config.toml
fused_qkv = true
parallel_block = false
steps = 10100
warmup_steps = 1010
Rows from block 8, named by matrix and row number. Rows with one number belong to one attention dimension. Each number is 128 + 24 x the weight over its row's rms, rounded and kept within 0 to 255. All counts start at 0. Numbers have three digits each. After the name is the row's rms in percent of the matrix's.
# q: window attention query, key and value (stacked) (model.blocks.8.attn.qkv.weight, 288x96, the q third), inputs 0-95
# k: window attention query, key and value (stacked) (model.blocks.8.attn.qkv.weight, 288x96, the k third), inputs 0-95
q.17 093:104083133100077102162104126141131130121111118109114097130139149167117110099067120082095118153066126160107109147117133111123131128126106134124118131125174165137118144132144125123086091139126100132116099141167073156104123091083128146117140151112120117143170147123116115107136121131172151112
k.17 098:153091144125124123167108140123173132105169098134133113136137132152102103125153168169105145137148173124104078118155144168151110138180107157129120079127106135139159183130126121117122142172120118144109124099087109122116137156126124115129103149119114145178116106079132115154134161163153132136
q.18 085:146119137094152148150160153104107106132144121078156110119136146136131119162104069142124157137100103163149143151093179105109156121167119141113167082156106162133135120138159150168172101171127135130126137114175127131123161158155109138131076108154148155137134156109126141132149139137123123140
k.18 114:132105142124124103080145107147128099148106138128126111123103134110088095143138138088135106119083111103098139171102133117072112121116139140124134130093097102134141156141106159134136133155124121131085108139140110076195092051153131117157085131134116144122133077147115128123131119116141141146
q.19 096:150147128124135142122135097098108105114106141091064132125078110129099082081146101128089156131115115134124135117101102133145109084140100131087099143126166157123121120190089128131130126166133114143162124156117104126098138096102129117159119105091158107083096120112143128119128121099129092122
k.19 093:127111099099119131112106147115144150131146169142131124118121075104092096137103130117119093183164117143123146126145118133145127147108163154159125137138156122112141061119121122114133108150124091147116131157122141087140149145121130164173130139152134139069189157145138090145112088096137111097
q.20 091:144122127159117125136126121130137146134133105139115127151099154142126137124136117133140127095131132161123139141160147120156083148196143133140101113144131131143148134115135154189111134157135093154145145147154157134136143137112121098145102134176154114186145183120104114150161166102137186057
k.20 090:128104132169133116128098167129135139134136129098153118168136145161126124117107123089159158153152159115146112113179146079101172108159113100113112119152143129113144126120071136115114117125084136108125120172114112100154133145131134118139144101124101143089144102155128076106137119192134163166
q.21 104:135089107115131138127118122141124083113083125086108114111112108108129116132140142105093130089125117148115103153160132134097086123097112105140134171117128114093087140121114120131087107100083124125160092100145158114112067133160153073130072175147124143145125127090135134111117103105135112120
k.21 087:132183149165060078124124122141132131159170183142134155139138115104136117093168125108126133131120155110131120109143122147130089128141123145119150130151110127121136111116067091127120120147110164155133152158114136110154135127138104114091148117124141117091135183089146115156136167103153171113
q.22 080:139084123140134154113184135131125123117123113105131165130118138107116122107104145105128124125149126125111148126130117175098156158171189120174133077070145113129137131145141091119165115121147100170163143135064112094105110125120142075109100119109136119110133117150104148124157100137106111119
k.22 090:155102169100127100185145133155100128130108131129195102170101128110147131121084134087144124090169140132157139127093108128108128141147116141152134133101130118099114140152145155138151138164097104122132146148090087078152118124115144121169142150136112132128148162156112171121110136098097132153
q.23 095:150131115147113123091172153127125162147124136140100144162138151120076113109126113143099111121116132098130126125120109167140152167159114122125159134148165165160141140089142138125099129133152137159125147160131106135177151134131177181143157175118129136134159119105137144180142158135170182145
k.23 096:175111125144162119088140143113139139155113161141144126134149148093190112156105140147151092134110099150138121130135104159114151117142177108136123098166131146114151157115151126128133147108130129134121107084123149100170127122128112121158121095117084113074063099126152140112112179140157151120
q.24 108:103119112092106151143080124126114087114134072135106124088138102156112135128109137091103159093129145117119105107095124105100110103124134072076156132123127142099138125086132113132131093128115126144095120135118090129105112133115093093074096096108147113135111108097068130126123124090117140116
k.24 113:094173105101154075127104121123154138100109122128113140106117110110127140076129129136128115120086110143121100139104105165113080128093078143100104077131178141135137158113123111105083122122126125129098106093120134101115127124116124112116141135166126125117147154148105136109165145098116053150
q.25 090:136129080122117130122117154159121150118103136092156120094100113095132094107123117116150090111133139143161074147107169115139120092078097098102138070163131094133169111146132153128124090105129102128130120119108111108134114129105127097157150123162113104099089110160126115099109119086135120169
k.25 097:110155138116166162124143189163143110155103155169090125122116136109110107119139141133120167207103118123101149091158140142096118118110132153080141080104126100118100127114142108144155139152124124133103130156137107107132159102109155100126109170177136119121131126141091143098120111139109109133
q.26 098:121178085124157172132087119132106113154126144147148103162135108138143149121119124145132105125175140092182140155123148100158119166095162121139114177123141125122112119130088150151156107112119122139129172101095101171115121154115129180134102120157120092166130090148138125103120111140094122141
k.26 105:150138164100109094128121109088073125140125084088122121143149124090144128120120103132101176106152142104124098138108085156124144097121118097111083144089150140137112163139084148123113136130138074127128147156147092154094148108118115152149120130156126148128126143171117146066151112153128129127
q.27 099:134120110092107125158108109123124117124073136147119147144178144085163094120112087129105123096117098117108105108130164108126095110131088127105099117121125151094128142133130133138143114155094151105145112093135082104123108152106090094131123153116097113139102105104119094123111094174151063152
k.27 098:103134129137119123143109146104116123127071127115134139074157136132099163136174130112129181158108145159154128126103131139102148105121103086143120164140133115144112106127118129118113134145136117156099130103112146126100100087114098132103162098096082162131178153119115111137187125079135163161
q.28 093:162074134118142147191094113053155124152124149130130118149096119098144089128089089149129083131155160109157120127143137150125094135112150130149103133157111127116093154141139092118151132139123113162139109084135134094105144145152122148127159128132122138131137113135115104189094106130102122135
k.28 099:151137131134127137114121175136102116162105141134141151107080126158097097126131108102108106140127122074114124125122111116147117122082139153150122174116126106113146115147161159119102129162087106144145125164095115080172137113102119143099153128160135117091085076156106164135100132162097138151
q.29 099:114116118167139164155163151149155152134127131152144156116178134107143113117153142180127114129121171111132128173159167136124138109174110160125157149124122111143093111176116147120139155127138153171158135198126148090136113112172147125142180151154153122126124126166141104142139143136122137122
k.29 096:150116137149111133081158124157111121123105108133153121103096107135142110142139110144143103049128102135154160118138127125108158096173103110123119125121158118121162125118125124145140153124122156165099133105105104133130167094175148147118085165177144125104145159109119152129148136057153108124
q.30 115:141165158117151168157168146148141150154123110146130165105176129160146154128118126167141145132120117147137096135124122132113147133115144178150179144139148120160128160146182142180158117146104151154124145165148138118147119120142162127127132125143121173149121137133094180163110149167156144160
k.30 098:135152115097140094179116119104112109115142144118149112141130155110094179130124150113091107153096136127098111153152115141157155090144125136136102132164143084146139112125141124087141149141109150112091150175133078163144170113116172134139102078102095131146135171131130157130140151148104115101
q.31 084:124140106128158123108090119113126143148146126135105139128160117110142144114127138138072093115131127134069084116156117109129125106127133130164184127142110153177119117144089131141147150117170185103089097190140112125099151179139135087155140130141132117129154149112163129095115142137107108114
k.31 090:117121175146137126137168163136136132125150147115118126095133113125095158111147128156097114095169138122160117142116152140112166119157113088104172171119118122155123194129126116077104123097150161174079157138152091087153125137085130149139158126134108137093130123136102126121118128116131108157